{
  "arch": "convnext",
  "model": "multi-label image tagger",
  "dataset": "simulated telescope pictures of galaxies",
  "train_examples": 195000,
  "image_size": 64,
  "crop_scale_min": 1,
  "horizontal_flip": false,
  "color_jitter": 0.2,
  "isotropic": true,
  "norm": "layernorm_no_bias",
  "activation": "swiglu",
  "mlp_ratio": 2.67,
  "dropout": 0.05,
  "inner_norm": false,
  "moe": "expert_choice",
  "num_experts": 4,
  "moe_every": 2,
  "expert_mlp_ratio": 0.5,
  "experts_per_token": 2,
  "shared_expert": false,
  "patch_size": [8, 8],
  "conv_stem": false,
  "layers": 14,
  "width": 320,
  "kernel_size": 5,
  "num_labels": 16,
  "residual_init": "zero_last",
  "optimizer": "nadamw",
  "lr": 0.00095,
  "beta1": 0.9,
  "beta2": 0.98,
  "eps": 1e-10,
  "steps": 8800,
  "batch_size": 128,
  "epochs": 5.8,
  "lr_schedule": "cosine",
  "final_lr_fraction": 0.05,
  "warmup_steps": 170,
  "weight_decay": 0.0
}
Rows from block 8 of a small multi-label image tagger, named by matrix and row number. Rows with one number belong to one neuron. Each number is 128 + 32 x the weight over its row's rms, rounded and kept within 0 to 255. All counts start at 0.
After each neuron's rows are labels from the 100 images, of 14976, where the neuron reaches its largest size: "top examples" is what is common among them. Only what is clearly more common there than usual is listed. The data: simulated telescope pictures of galaxies. In brackets: how many of the 100.
# gate: MLP gate (model.blocks.8.mlp.gate.weight, 848x320), inputs 0-106
# fc1: MLP up (model.blocks.8.mlp.fc1.weight, 848x320), inputs 0-106
# fc2: MLP down (model.blocks.8.mlp.fc2.weight, 320x848, transposed), outputs 0-106

gate.726 [110  86 113 113 123 124  97 137 146 134 126 119  74 165 157 150 140 152 113 134 119  82 156 110 175 153 115 122 148  74 152 133 119 106 179 110  89 112 163  62 172 138 136 141 139  90 132 126 111 198 199  74 163 146 117 127 146 117 111  87 117 175 114 101 191 166  62 100 110 130 181 114  97 140 119  67 122 136 175 105 152 179  88 165  98 184 170 146 139 166 153 151 146 125 139  94 100  97 148 137 141 109 133 143 159 115 123]
fc1.726 [ 91  92 159 158 111 120 181 109  93  84 145 161  91 126 137 130 154 101 131 114 112 103  96 124 127  93 160 169 138 130 153  78 174 178 140 151 174 125 154  91  95 143 158 116 134 142  94 170 157 125 161 185 117 118 130 163 128 121 129 146 126 100 161 113  78  59 191 135 140 111  94  57 126 160 220 134 133 134  99 150 105  96  93 175 122  65 115 102 194  85 125 110 125 148 122 175 149 140 150 115 139 143 122 138  98 129 127]
fc2.726 [ 81  96 104 152 151 142 132 161 138 109 128 174 103 120  63 118 158 124 109 101  77 129  90 207 128 103 102 141 123  80  51 237  84 130 150 121 102 136 151 191 107 109 141 136 100 126 101 144 130  80 142 139  54 115 103  72 132 103 106 123 148 137 173 103 139 118 136 181  79 120 144 108 110 152 151 139 129 161 178 124 102 171 184 122 162 141 138 136 210 114  87 135  99  93 124  75 142 135 125 158 172 145  60 102 141 114 200]
top examples: tilted (48); ring galaxy (32)

gate.357 [154 103 117 117 105 130 125 173 158 118 102 142 139  93  81 140 113 108 148 151 162  94 113 190 163  86  53 116 161 165 108 113 139 179 154  97 122  98 164 122 187 143  90 135 202 115 174 165 161 156 124 136 146 121 132 160 124 136 147 131 224  60 135 128 121 150 140 163 149 147 112  93 179 127 130 109  95 131 154 153 171 131  85  82 114 175 104 106 143 137 131 150  84  99  88 182 139 104  85 123 169  68 115  80 135 128 106]
fc1.357 [143 129 127 226 115 194 118 151 160  82 104 154 130 143 115 109 154 124 154 137 147 121 132 134 145 117 106  97 143 129 167  95 117 129  72 113 166 137 109  77 221  97 145 122 142 136 118 118 138 101 119 137 171 101  89 121 102 107 172 112 120 159 118  71 161 147 118  79  95 119 169 187  70 127  88 141 163  50 143 101  97  50 151 142 126 141 181 150 137 161 159 142 173  94 103 110  63 135 102 139 120 181 153 127 112 142 158]
fc2.357 [106 125 144 110 145 174 131 112 154 159 118 152 138 121 122 144 199 126 136 172 150 135 102 133  78 100 131  91 104 165 123 110 130 117 140 113 144 160  88  91  30 123 102 175  51 105 103 139 143  76 147 148 154 112 110 129 112 135 110  89 141 202 144  81 150 113 104 125 174 154 181 139 133 112 166 116 126 175  94  96 115 134 151 127 175  75 117  84 118 162 167  58 146 127 122 140 140 135 129 100 164 156 136 136 138 106 125]
top examples: round elliptical (26)

gate.703 [132 161  61 141 115 156  98 142 108 102 163 120 150  73 172  77  87  85 137  88  99 143 162 111  94  94 191 140 171 169 154  84 111 136 112 162  93 197 112 106 135 108 117 131 169 117 103 198 124 152 103  67 156 121 117 137 132 120 160 115 123 129 147 163 152 169  97 117 170 139 158 167  75 135  99 137  98  33 128 121 126 132 112 178 155 208  83 143 116 126 161 134 112 150 131 182 106 136  76 167  73 135  85 114 101 136 117]
fc1.703 [120  88 118 107 129 132  80 147 149 161 115 175 105 163  85 134  38 109 192 183  89  68 116 107 159 188 131 139 125 139  98 112 176 164 191 113 134 159 150  80 162 108 100 131 181 123 107 122 109 160 119 133 154 105 162 139 126 101 153 146 111 190 130 156 135 118 199 127 146 165 164  71 108 124 178 127 118 144 171 108  89 112 153 108 122  90 129 104 126 120 100 171 155 147 117 155 139  86 120 100 104 126 167 100 125  93 101]
fc2.703 [158 185 101 126 118 131  64 132 101 123 156  93 104 120 119 117 100 146 172 115 115 129 131 106 165 139 140 122 214 165 145 110  94 198 115 150 207 120 120 112 161 108 140 133 165 148 169  91 146 119 135 107 160  96 145 123 161 137 125  95 160 168 123 101 107 124 156 117  87  79 145  77  89 132 110 148 163 117  57 107 132 156 103 179 111 171 114  97  78 138 120 145 108 104 131 117 142 110  89 134 135 112 116 178  99 113  81]
top examples: barred spiral (28)

gate.477 [139  82 117 127 140 158 101 150  93 202 124 127 137 206 105 165 110 184 106 140 179 116  47 137 173 157 106  72 122 104 127 115 146 136 123  90 174 167 131 119 165 136 124 102 133 123 133 137  96 109 147 137 145 112 122 126 111 177 158  94 114 178 164 185  98 175 159 103  84  87 157 145  90 147 118 123 170 193 125 143 165 108 118  87 101 165  99 189  73 113  80 112  80 125 129 112 162  89  50 153 132 100 122 120 125 145  95]
fc1.477 [117  94 117 101  61 157  57 114 126 148 110 118 124  98 102 131 131 142 127 122  89 129 100 126 114 110 102 155 111 162 164  77 110  45  94 157  92 122 179 127 166 118 186  85  77  84 137 141 148 168 145 158 132  69 103 115 139  93 141 155 178 125  99  95 121  79 125 141 125 141 126 124 114 160 133 179 184 119  89  90 212 143 141 134  97 124  71 162 172 157 126 200  79 149 104 154 111 162 111  94 143  72 127 127 171 153 159]
fc2.477 [164 140 141 105 192 149 124  94 133 125  77 126  91  76 146 101 114  92 170 149 208 107 119 118  96 145  97 146 158  99  98  91 143 117 118 108 158 115 155 201  81 125  95 113 129 131 143  97 122 148 137 136 117 116 117 130 101 111  70 119 134 177  89 120 139 165 156 136 163 104 143  95 156 112 127 134 155 118 105 112 111 130 143 148 132 134 149 133 131 172 140 119 100 130 153 189 150  31 127  94  73 169 135 168 107  73 104]
top examples: edge-on disc (50)

gate.671 [162 107 162 136 140 143  76 153 129 178 132 165 134 139 154 147  80 202 197 129 118 141 135 151 163 189 138 126  97  62 128 138 100 181 124 137 170 151  86 107 167 106 165  90 132  82 106 156 128 101 131 130 124 171 113 141 149 115 180 173 142  80 143 148 170 117  84 147  89  50  87 141 118 123 198 162  82 103 144 132 124 132 108 171 157 153  81 156 116  90 116 140 112  99  81  93 100 133 141 141 151 160 148 123 161 160 147]
fc1.671 [165  82 130 157 115  68 135  97 114  83 137 104  95 193 129 141 110 114 103  99 134 138 102 116 184 107  74 105 100 100 130 133 145 157 150  92 133 137 128  55 133 205 141 121 107 137  94 116 132  89 126 133 113 168  89  62 101 132 121 104  98 139 140 133 188 152 134 138 158 114  94 123 186 136 144 124 175 192 125 158 132 115  71  96  76 168  99 158  95  91 165 169 123 103 107 153 165 120 120 137 182 139 106  92 193 136 124]
fc2.671 [118 233 137 128 149 143 131 138 158 147 126 107 147 140  69 131 149  27 162 116 133 164 124 125  78 123  88 121 138 119  79 133 118  86 178 153  94  96 150 229  94 137 174  69 156 111 145 109 121 151 147 112 103 117 112 128 109 133 134 161 163 151 181 159  69 163 180 139 157 139 149 128 114 142 111 144 191 133 130 108 142 119 141 129 151 143  86 116  97  90 112 146 159 164 121 153 117 120  94 200 150 147  86 139  95 149 125]
top examples: barred spiral (30); ring galaxy (28)

gate.99 [147 103 156 131 148 129 131 124  54 201 139 126  90 120 152 133  89 119 128 142 169  83 109  93  59  94 139 104 110 126 119 154  81 116 142 113  92 129 130 172 132 117 104 149 133 137  83  99  90 138 123 129 154 124 111 185 111 141  91 158  58 112 178 129 151  54 128 120 115 118 148 114 118 103 177 134 177  88  88 122 134 126 101 155 121 102 116 123 106 127  87 106  54 138 105  95 115  59 181 151 146 136 138 137 165  92 132]
fc1.99 [102 213 181 130 109 138  56 138  54 148 142 182 118 166 107  95 119 172 140 149 165 114  93  56  99 151 190 119 100 115  77 158 138 118 159 101 114 123 130 199 135 152 118 163 126 126 133 138  73 105 184 142 147 104  97 156 143 162 131 114 171 133 191 158 167  87 158 150 129  76  84 111 179 111 135 204  95  82 150 105 102 151  91  84 115 138 178 102 157 117 121  95  94 128 113  91 110 110 119 136 147 126 155 153 130 113 108]
fc2.99 [147  59 101 127  93 117 125  83  96 113 137 110 163 135 141 115 125 239 106 137 128 146 153 106 168 153 119  94 112  95 183  80  75 141 106 139 157 121 148  38 135 174  50 146  90 133 122  82 169 133  99  88 116 174 132 205 102 140 177 142 101 146 126 154 158  99 103 115 102 160 110 111 152 137 174 108  78  75 117 154 179 129 110 132  97 119 147 122  94 116 151  92 119 108 131  89 115 116 130 108 126 114 178 119 184 149 110]
top examples: round elliptical (36)

gate.378 [114 104 109 145 130 124 177  86 114 178 156 140 155 107  94  77  98 170  95 146 162 104 100 129 101 146 123 158 139 177 175 113 118 180 161 132 128 109 144 123 167 102 105 125 101 173 173 100 128 142 108 129 174 105 145 195 126 165 143  72 138 118 141 155 158 151  82 137 129 101  95 195 127 129 102  60 135 109 134 140 151 102 119 168 117 109 104 149 127 184  91 103 126 101 183  86 145 131 200 101 211 124 130 129 123 174 175]
fc1.378 [ 72 136  43 112 115 147 104 102  90  77 106 173 140 114 203 111 158  93 146 147 158  79 119  97  68 102 105 159 143 184 183 147 138 114  88 111 117 124 138 152 122  93 116 121 122 138  98 179 127 116 161 132 113 107 123 168 171 138 128 163 114 152 115 105 125 192 105 170 173 165 153 138  88 147  78  98 138  83 156 159 110  79 108 156 192 156 179 158 133  76 164 170 148 123 137 118  69 122  86 139 127 139 103 133  90  94 136]
fc2.378 [176 134 122 149 106 147 121 161 120 124 127 121 173 119 145 149 125 113 123 174 157 134 108 212 103 124 191 156  56 102 109 103 118  85 125 115 112 187 107  99 118 145 207 114 105  82 123 157  97 121 135 153 149 147 135  81 145 139 145 110  94 112  70 116 155 110 124 150 152 133 131 171 135 106 128  92 136 165 178 185 171 151 132 133 129 105 102  84 179 110 127  87 190 144 103  61 155 153 143 122 158 168 118 150 155 112 100]
top examples: small (49); star cluster (25)

gate.56 [181 104 100 174 136 150  86 170 115  69 164 168 115  96 161 140  95 195 126 156  75 134 206 152 107 199 152 139 159 108 117 147 115 139 146 118 125 159 136 123 134  95  97 175 129  66 124  66  71 128 133 132 147 128 123 187 152 163 140 131  82  65 115 122 125 116 119 102 131  56 125  64 119 139 127 163 161 137 130 155 157 129 113 113  91 179 137 116 104 144 117 169  65  81 169  88 124 125 156 102 115 163 169 177 139 155  84]
fc1.56 [158 120  83 104 109 204 160 109  89  90 151 142 124 138 149 106  86 144 132  82  80 121 108 146 172 182  97 159 118 199 119  72 162 175 134 158 138 115 139 113 142 121 134  91 160 120 165 119 114 115 146 105  67 150 154 153 151  94 112 130  76 159 137 170 140 150 155  95 109 135 125 102 114 132 113 151 118 137 101  99 110 140 143  99 152 106 101 163  82 144 159 185 133 144 117  99  78 154 172 106 171  80 171 151 103 175 110]
fc2.56 [125 179 157 173 151 148 113 159 157  95  76 143 139 143 149 123 108  96 127  93 126 169 147 106  86  83 132 139  70 117  93 121 122  84  67 153 130  97 149 166 160 147 193  90 169  89 140 183 126 170 138 161  97 128 168 119  73 135 115 146 100 100 142 190 100 141 156 140 103 131  57 132 128 143 122 150 146  61 134 135 131 152 137 101 101 138 130 127 143 124 156 117 136 164 111  92 117 132 104 131 115  81  87 123 140  88 118]
top examples: barred spiral (25)

gate.228 [107  91 187  88 102 136 169 108 125 106 184 152 190 137 147 123 135 172 116 136 134  62 119  91 193 109 144 166 145 133  70 139 134 128 167 150  80 132 125 169  79 111 127  82 109 118 107 104 148 134 150 118 113 160 146 149 156 151 141 144 110 131 216 164 151 138 128 196  84  83 138 128  87  90 143 198  78 145 119 178 151 141 141 131 127 164 175 134  68 186 146  70  92 123 137  65 157 166 149  89 130 134 160 109 156 196 130]
fc1.228 [158 161 134 121 169 173 119  88  98 150 136  95 131 125 108 155 149 150 137  99  42 124  96 145 129 145 105 104 126 136 209 154 124 125  91 142  82 143 109 102 126 132 147 131 179 137 191 155 142 171 136 119 149 127 129 150 124 139 151 204 122 160 146 144 125 120 105 126  68 141 177 136 171  57  78 117  93 106 107 132 115 168  89  99 102 134 141 115 118 186 128 129 184 185 128 174 133 121 137 136 146 174 148  93 106 163 158]
fc2.228 [138 173 106 106 101 136  74 212 149 150 168 134 119 121 123 117 150 103 178 118 161 115 129 121  99 107 120 126  93 129  90 173 144 121 111 137 105 162 149 163 123  88 175 115 139 115  96  99 102 102 168 137 123  45 145 134 151 173 149 104  97 127 134 156  89 141 129  61 125 152 153 123  48 163 143 143  98 148 102 107 114 111 155 111 196 143 136 127 120 109 130 143  95 151 126 139 129 139  96 126 154 118  84 154 107 120 139]
top examples: flattened elliptical (58); edge-on disc (29)

gate.97 [ 94 141 136 155 120 162 123 115 135 143 176 151 135  87 135 181 101  85 126 114 120 192  73  97 120 111 115 120 104 161 117 170 139 146 168 134 149 175 111 180  93 146 129 154  87  73  94  98 125 163  55  57 118 135 124 109  97 123  77 146 143  90 155 137 140  79 110 112 105  88 105 149 118 153 133 134 116 166  91 164  88  99 102 167 156 156 101 154 150 141 125 185 175 137 167  64 146 139 101 172 169 144 160 163 128 201 112]
fc1.97 [187  93  72 114 117 204 165 108 153 131 136 104 132 140 128  82 119 150 136  90 108  94  94 111 142 162 170 139 165 176  69 123 137 146  56 165 150 147 116 102 176 132 129 147  83 131  88 158 158 136  76 122 112  86 145 123 106 105 144 118 138 123 105 134  90 153  96  84 122 126 131 178 175 105 160 165 117 178 115 145 131  85 107 115 172  78 159 126 100 104 141 113 122 182 127 130 152 130 115 140 214 144  93 119 108  84 121]
fc2.97 [139 139 128 143 125 148  91 113 145 124  76  93 176 103 100 124 161 120  95   9 117 177 155 105  97 150 124 144 166 108 164 111 114 124  93 105 184 134 113 150 111 191 100  97  56 122 139 165 107 166  81  82 143 164 143 188 136 129 122 134 192 120 146 146 131 140  75 182 123  99 117 154 153 134 119 162 176 100 128 129 190 180 101 126 137  91  88 109  76 127 155  94 189 165  73 188 111 135 151 147  87 135 105 131 136 116  86]
top examples: round elliptical (33)

gate.625 [134 153 135 127 102 145 129 122 133 122 137 128 101 118  84  94 141 158 104 138 129  97  83 119 108  72 133 175 147 112 177  91 158  79 117 141 154 170 150 144 143 132 130  82 160 130 166 112 141 115 201  91 186 109 115  89 108 134 179 128 101  93  76 140 105 112 146 162 138 205 153 157 103 152  92 177  96  80  95 126 127 108 120 159 171  90 198 154 144 134  95 211 154 130  93  72  35 152 104 139 148 142 118 156 127  89  84]
fc1.625 [153 112 153 107  98 136 120 106 131 116 116 112 117 111 146  70 106 174 114 150 149 208 134  93 127  84  60 147 162 147 135  73 151  98 143 156  94 146 129 188  43 124  89 131  83 103 149 137 141 150 139 167 124 148  62 171 152 152 153 164  75  98 128 161 153 145 125 136 103 113 131 122 162 121 154 161 103 119  76 124 153 145 138 136 123 131 147 104 184 104 165 109 164 129  91 126  99 131 130 112 140 151  93  76 186 153  71]
fc2.625 [152 134 117 176 140  71 104 111  53 126 185 118 124 151 102 127 106 166 148 117  91 132 168  47 141 108 145 144 165  94 133  65  66 148 158 103  98 148 111 102 165 138 159  98 149 154 127 144 197 135 133 101 129 184 118 199  91 134 121 142 127 142 169 111 103 128 143 156 102 135  93 102 168 159 131  67  85 181 140 107 165 117  94 151 120  99 112  83  83 106 219 155 110 147 145 161 134 104 176 172 149  50 117 120 137 154 160]
top examples: small (65); tilted (42)

gate.706 [118 113 120 104 156 157 132 112 163 152 174 117 126 133 106 156 134 128 138 133 150 113 127 131 113 133 133 128 120 104 152 123 118 122 150 173 178 143 175 139  93 120 110  93 124 147 151  84 129 150 127  85  74 129 127 114 121 103 104 107 133 105 164 171  82 120 165  94 168 176 121 123 105 167 119  88 183 218 122 190  86 106 124 152 151  88  99 168 109 146 140 165 104 175 164 150 139 120 143  88  66 124 104 149 152 160 110]
fc1.706 [172 106 111 179 136 179 129 143  75 141 124 133 144 101 103  97 132 161 143 120 144 222 126 115 119  97 135 137 129 147 107 119 113 139 129  63 111 164  85 136 123 131 159 113 103 110  57 125 103 106 115 132 130 177 152 157 106 110 143 119 176 113 111 171 129 154 108  96 147  86 134 177 119 104  58 127  95  93 143 122 142 195  85 153 134 188  97 148 160 152  46 118 122 178 152 121 101 108 140 160 165 185 179 119 140 109 103]
fc2.706 [ 85 118 170 134 127 118 133 119 171 143 135  91 106 123  83 153 124  72 137 157 169  46 140  95  62 116 123 144 119 142  94 154 130  54 154 174 107 119 142 125 142 105 133 125 154  96 136 110 110 124 148 175 171  50 170  89 118 167  77 123 135  59 131 100 117 122 131 120 139  87 138 164 105 104 122 141 163 112  95 134  91 137 154  93 219 143 146 146 197 140 122 116 143  97 129 126 111 117  82 136 160 162 109 155 116  87 121]
top examples: round elliptical (29)

gate.65 [139 118 182 112 121 141 123 168 177 135 126 160 134 146 147  97  99 149 156 126 191 148 139 109  87 115 107 121 121 140 184 149 151 110  94 160 166 126 189  96  56 191 162 119 109  98 175  55 146 143 125  78 134 163 118 117 166  92  88 141 116 114  87 119 129 172 164 119 146 143 102 126 182  93 143 106 109 150 117 182 113 114 125 119 122 156 123 133  98 143  88 137 105 145 157 136 186 144 122 134 135 158 122 123 196  89 141]
fc1.65 [ 87 133 147 135  64  60 113 123  91 164 164 120 117 109 163 151 152 164 130 110 164 130 146 119 105 139 138 145 120 128 110  99 169 145 179 104 104 138 123 143 106 110 121 129 125 141 155 123  92 172  90 186 151 106 123 176 203 156  76  99 103 147 152 155 109 135 138 120 134 126 177  84 164 163 196 178 101 215 102  71 140  71 168 192 148  95 103 134 137 147 149 127  61 117 105 130 111 120 107  99 163 103 112  94 145 126 139]
fc2.65 [152  33  90 103 115 131  62  77 124 100 151 141 124 119  90 132 128 203  85 110 144 123 146 130 130 122  85 122 102 133 139 172  95 151  93 106 143 197 118  83 156 104 106 168 149 125 121 123 244  39 136 112 154 126 154 120 106 118 171 157 122 103  99 160 154 178 114  96  94 146 185  56 134 138 141 109  96 138 112 166 131 133 139  98 161 145 138 110 128 113 101  99 100  44 111 167 159 113 100 123 106  75  92 140 127 162 140]
top examples: round elliptical (43); edge-on disc (33)

gate.260 [161 174 110 126 144 145 102  70  92 116 153 154  98 157  80 151 187 160 154 129 138 104 137 107 148 123 158 163 124 163 101 134  92 104 103 120 124 113 143 138 147 147 129 180 115 146  49  92 139 117 157 169 107 150 131 162 117 104 169 124 113 158  88 130 122 139 189  85 126 154 203 113 175 161 170 111 113 112 133 146 127 146 149 174 187 160  78  97 115 137 141 119 128  98 153 189 119 118 161 161  56 122 145 169 158 115 125]
fc1.260 [126 148 124 121 113 127 108  66 136 159 104 109 106 152  87 119 128 122 141 182 136 128 124 165 121 162 151 161 138 112 141  62 187 194 137  98 158 131 129 153 191 115 103 146 141  76 130 107 148  63 165 145 154 129 116 164 142 122 125 147  86 104 109 136 116 131  60 119 156 135  68 182 112 121 131 141 107 143 110 154  94 144 125 156 128 132 144 201 138  60  99 167 116  64 137 136  92 130 135 132 138 148 122 113 137  16 105]
fc2.260 [ 79 242 155 153 146 127 213 114 141 165 151 129 104  91 117 114 121  75 146  96 109  99 121  34 112  98 148 124 131 151 109 107 135  87 150 155 112  92 134 201 146  82 154 131 175 133 147 113  99 133 135 162  95  64 163  78  92 142 127 126 144  91 169 119 105  50 103 149 107 133 159 104 116 135 127 150 155 130 113 130 151 130 125 142 175 118 127  97 122 107 114 160 105 134 141 135 117 108 119 171 108 206 127 138 102 135  94]
top examples: flattened elliptical (31)

gate.572 [167 121  84 106 136  99 150 136 153 149 123  87 155 121  91 116 122 119 143 175  96 108 153 151 128 198  81  95 140 145 171 116 146  92  37  97 124 141  72 158 144 173 133 141  88  92 171 130 107  96 105 115 183 121 132 206 130 115 107 175 150 113 140  86  49 110 133  95  65  82  81 127 206 142 126 118 113 178  82 148 151 150 103 154  99 118 139 150 106  88 176 160 126 135  92 114 107  81 134  93 184 125 158 148 120  67 164]
fc1.572 [116 124 148  93 105 126 148  89 123 154 111 186  77 154  93 159 151 131  82  93 105  79 107 134 117 131 152 109 110 112 112  97  96  97 127 124 187 102 136 150 119 168 118 123  83 150 151 147 117 109 170  87 107 141 180 154 125 121 128 154 136 151 140 132  91 164 159 127 139 169 129 166 158 124 140 118 155 100 143 147 140 152 146 135 131 182 160  86  63  75 145 205 142 142 112 126 101 135 140  97 196 164 186 154 137 153 160]
fc2.572 [158 185 169 123 139 148 141 142 190 120  96 111 170  96 169  96 125  96 138  81 178 106  82  90 104 140 134 191 136 144 142  63 136 115 142 108 158  86 138 189  95 153  98  92 107 109 146 157 107 199 112 115  69 134 134  73 106 112 106 122 112 121  94 170 131  80 113 129 152 146 126 126 123  71 136 121  90 101 153 138 154 135 139 143 150  90 147 114 120 194 127 123 169 155  94 163 157 123 108  93  90 160 104 170 103 159 107]
top examples: barred spiral (25)

gate.425 [ 93 108 177 121 160 194 127 173 136 134 132 153 110 127 143  94 205 146  71 164 174  92 118 110  87 119  92 154 141 173 142  99  89 114 128 158 103  83 171 157 170 135 122 180  97  79 102 139 165 122 107 116 156  87  79  85 153 128 107 134 157 160 190 162  99 184 127 113 161  91 117 137 174 129 130 129 134  98 159 160 176 140 135 117 206 142 106 111 162 123 116 143 132  98 175  98 138 118  90 128 112 204 133 130 127 185 133]
fc1.425 [180 153 121 109  89 154 138 119 126 143 142 141 176  71  98 200  78 119 124  61  73 154  74 163 153  86  70  84 163 146 163 175 135 105 104 125  55 131 122 117 118 135 166 100 126 149 108 144 183 132 100  77  56  80 126 124 119 149 132 148 173 122  90  91 116 106 171  55 118 174 154 152 101  95 101 130 135 114 142 121  69 117  88  79 103 152 150 124 128 104 143 143 112 184 117 140 156 137 126 162 189  92 125  96  78 146 115]
fc2.425 [145 173 101 130 119 146 135 169 123 139 151 119 119  85 105 126 161  97 147  92  92 116 112 149 103 106 147 160 106 123  31 146 125 157 134 131 169 158 163 198 114  76 162 136 115  98 123 130 104 164 159 154 100 121 128 141 107  85 125 140 155 113 194 134  95 107 164 189 104 192 146 114 123 164  92 117  92 102 180 148 105 135 175  80 185 139 117 161 166 130  93 150 104 147 146 147 123 161 151 155 161 108  69 148 113 120 163]
top examples: tilted (50); winding: anticlockwise outward (39); barred spiral (25)

gate.366 [119 112 141 136 119  64 110 141  92  86 112 130 154 119 170 131  89 106 131  91 154 100 157 104  72 100 181 135 108 107 141 145 158  32 106 111 159  83 189 154 131 110  82 110  97  98 108  58 164 151  93 130 118  99 109 124 148 122  95 124 120 115 107 162  73 121 115 136 105 148 121 142 124  79 141 129 132 119 127  98 140 144 144 185  81 111 137 160 128 123 140 129 132 148 114 163 136 121 143 141 147 149 125 209 120 123  94]
fc1.366 [154 163 119 183  56  77  86 123 158 167 137 133 128  98 110 107  25 156 128 189 161 150 174 145 152 131 157 151 105 136 111 199 132 100 153 138  87 108 119 106 197 144 149 159 110  42  80 146  98  84 164 203 108 166  47 102  74 191  97 121 143 147 156 149 102 143 121 101 150  86 123 102 151 132 156  86 128  94 135 146 117 171 130 171 109  91  78 113 118 134 145 167  99 105 148 158 117 139 175 109 127 105  95 131 115 137 129]
fc2.366 [123 152 118 105 106 172  67 121 147  66  98 145 118 142 134 107  80 155 159 174 105 117 139 116 134 102 153 117 107 169 126  88 114 219 158 128 134 117 156  88 122 108  76 110 102 128 126 110 137 116 153 139 150  92 162  79 137 119 182 166 137  97  81 134 164 170 109 141 176 164 169 137 137 159 126 118 178 107 101 166 140 128 117 163 138 132 111  51 137 147 141 144 121  90 144 183 137 117 124 115 114 118 146  76 175 142  82]
top examples: round elliptical (30); irregular (29)

gate.618 [ 77  77 129 103  99  80 179 118 134 184  80  98  96 112 158 114 110 126 177 154 160 142  86 115 133 144  66 153 161 126 175 133 150  84 214 149 167 143 144 171  85  91 125 100 124 159 116  93 148  89 165  74 130 173 139 153 156 152 126  99 151  96 137 128 116 119 136 109 116 134 168 165 133 125 104 129 117 147 105 176 131 113 112 146  62  90 151 180 133 137 130  98 138 128 160  58 158 106 153 111 129  80 138 145 136 125 126]
fc1.618 [143 155  70 109 105 131 154 168 163 105 133 133 151 155 171 109 103 141  86 133 107 121 117 129 106 163 108  94 139 153 150  98 150 158  83 153 148 156 146  58 129 156 118 109 151 143 163 122 108 132 144 142 121 115 159 209 128 150 131  68  68 153 126 172 136 146 146 117 113 101 161 142 181 120 135 154 197 113 138 130 153  83 121  45 112 116 165 116  84 116 169 192 135 150  86  59 156  88 103 121 163  90 167 148 149 136 178]
fc2.618 [150  87 108 138 140 142 144 103 142  95 140 120 129 117 144 113 137 136  95  96 138 136 121 102 125 119 101 160 163 146 174  76  96 161 145 106 123 146 141  72 128 154 114 174  26  92 112 129 151 140  90 105 145 157 132 110 140 125  89  86 123  98  91 104 209  99 106 171 127 152 119 119 155 158 191  98 120 126 109 172 106 125  63 192  86 148 158 105 181  95 168  77  96 115 134 111 128 113 146 105  78 100 146 129 166 142 140]
top examples: flattened elliptical (64)

gate.596 [166  80 113 169 180 173 143 106 131 172  97  85 130 128  99 109 111 171 130 149 134 151 184 148 131 171 110 136 140 140 135 126 120 181 205 137  89  80 111 157  95  55 149 108 124 120 132 181  67 150  59 155 158 147 140 199 127 127 152 170 149 121 141 116 111 179 100 136 135  93  69 115  98 142 100 120 118 124 194 134 122 148  98  98  86 127 121 149  94 110 162 110 155 125 121 167 154 151 125 134 126 162 100 124 124 104 113]
fc1.596 [118 121 115 155 139 117  88  85 172  86  58  64 147  99 103 116 175 177 100  99 126 105 122 122 113 135 120 171  77 110  95  98 129 118 110 113  74 116 133 155 119  89 116 152 133 122 104 137 126 135 133 177 153 123 181 178 155  94  89  99 178 197 104 154  69 130 133 136 162 186 170 230  62  92 147  57 142 106 168 181 173 129 123  93 127 115 183 147 128  74 123 174 159 182 158  99  92  96 113 127 123 118  91  71 105  81 154]
fc2.596 [139  98 115 149  68 148 148 108 107 159 161 133  96 163  80 143 162 149 122 118  86 131 108 162 148 118 124 155 152 123 136 142 101 222  89 113 158 163 106  89 130 189 135 108 114 159 121 114 174 163 113 101 134 140 122 115 193  93 255 180 152 138 135 169 133  88 146 128 137 169 177 138 162 172 120 170 123 124 105 135 178 128 121 145 124 145 102  82 101 125 109 145 112  86 106 120 182 118 190 176 170 144  92 122 111 221 118]
top examples: edge-on disc (63)

gate.342 [120 115  92 135 128 170 157 181 153  75 120 112 135  81 156 132  78 180 179 134 109 144  55 113  96 111 133 139 106 142 180 143  84  47 142 125 126 121 116 138 167 167 155 138  93 135 114 141 122 119 128 169 125 114 135 125 129 108 115 112 161 124  76 137 139 113 135 135  94 130 116 142 121 109  70 137 143 119 174 113 173  42 155 134 122 120  72 191 100 131 137 126  71 110 153 114 122 104  41 121 149 148 107 131 125 150 120]
fc1.342 [138  97 173 129 166 103 112 149 133 134 137 111  98 148 172 101  98 134 136  64  65 101 161 151 157 210  97  99 124  93 170  89 138 133  31 112  79 107 126 134 147  88  92  90 107 165 169 100 156 143 147  92 178 100  98 116 182 161 155  98  98 169 132 151 156 105 176 162 143 119 109 150 140 121  83  81 165 107 180 126 108 133 113 138 109 149 131 133 125 175  81 115 182 119 166 120 100 136 189 117 102 163 133  91 106 118 114]
fc2.342 [146 151 159 103 126 125 151 129 113 102 154 123 102 141 152 123  25 120 129 170 186 135 116 145 135 101 207 126 141 143 138 156 172 138 107 192 200  49 128 141 160 155 112 131 140 156 145 134 126 179  95 132 134  87 191 136 135 122 121 135  82 118 100 111 138  90 169 128 160 130 126 123 147 138  50  99 125  61 155 144  69  97 115  95 180 180 121 137 129 184  82 143 153 148 158 119 152 130 132 134 101 161 169 153 116 122 131]
top examples: round elliptical (26)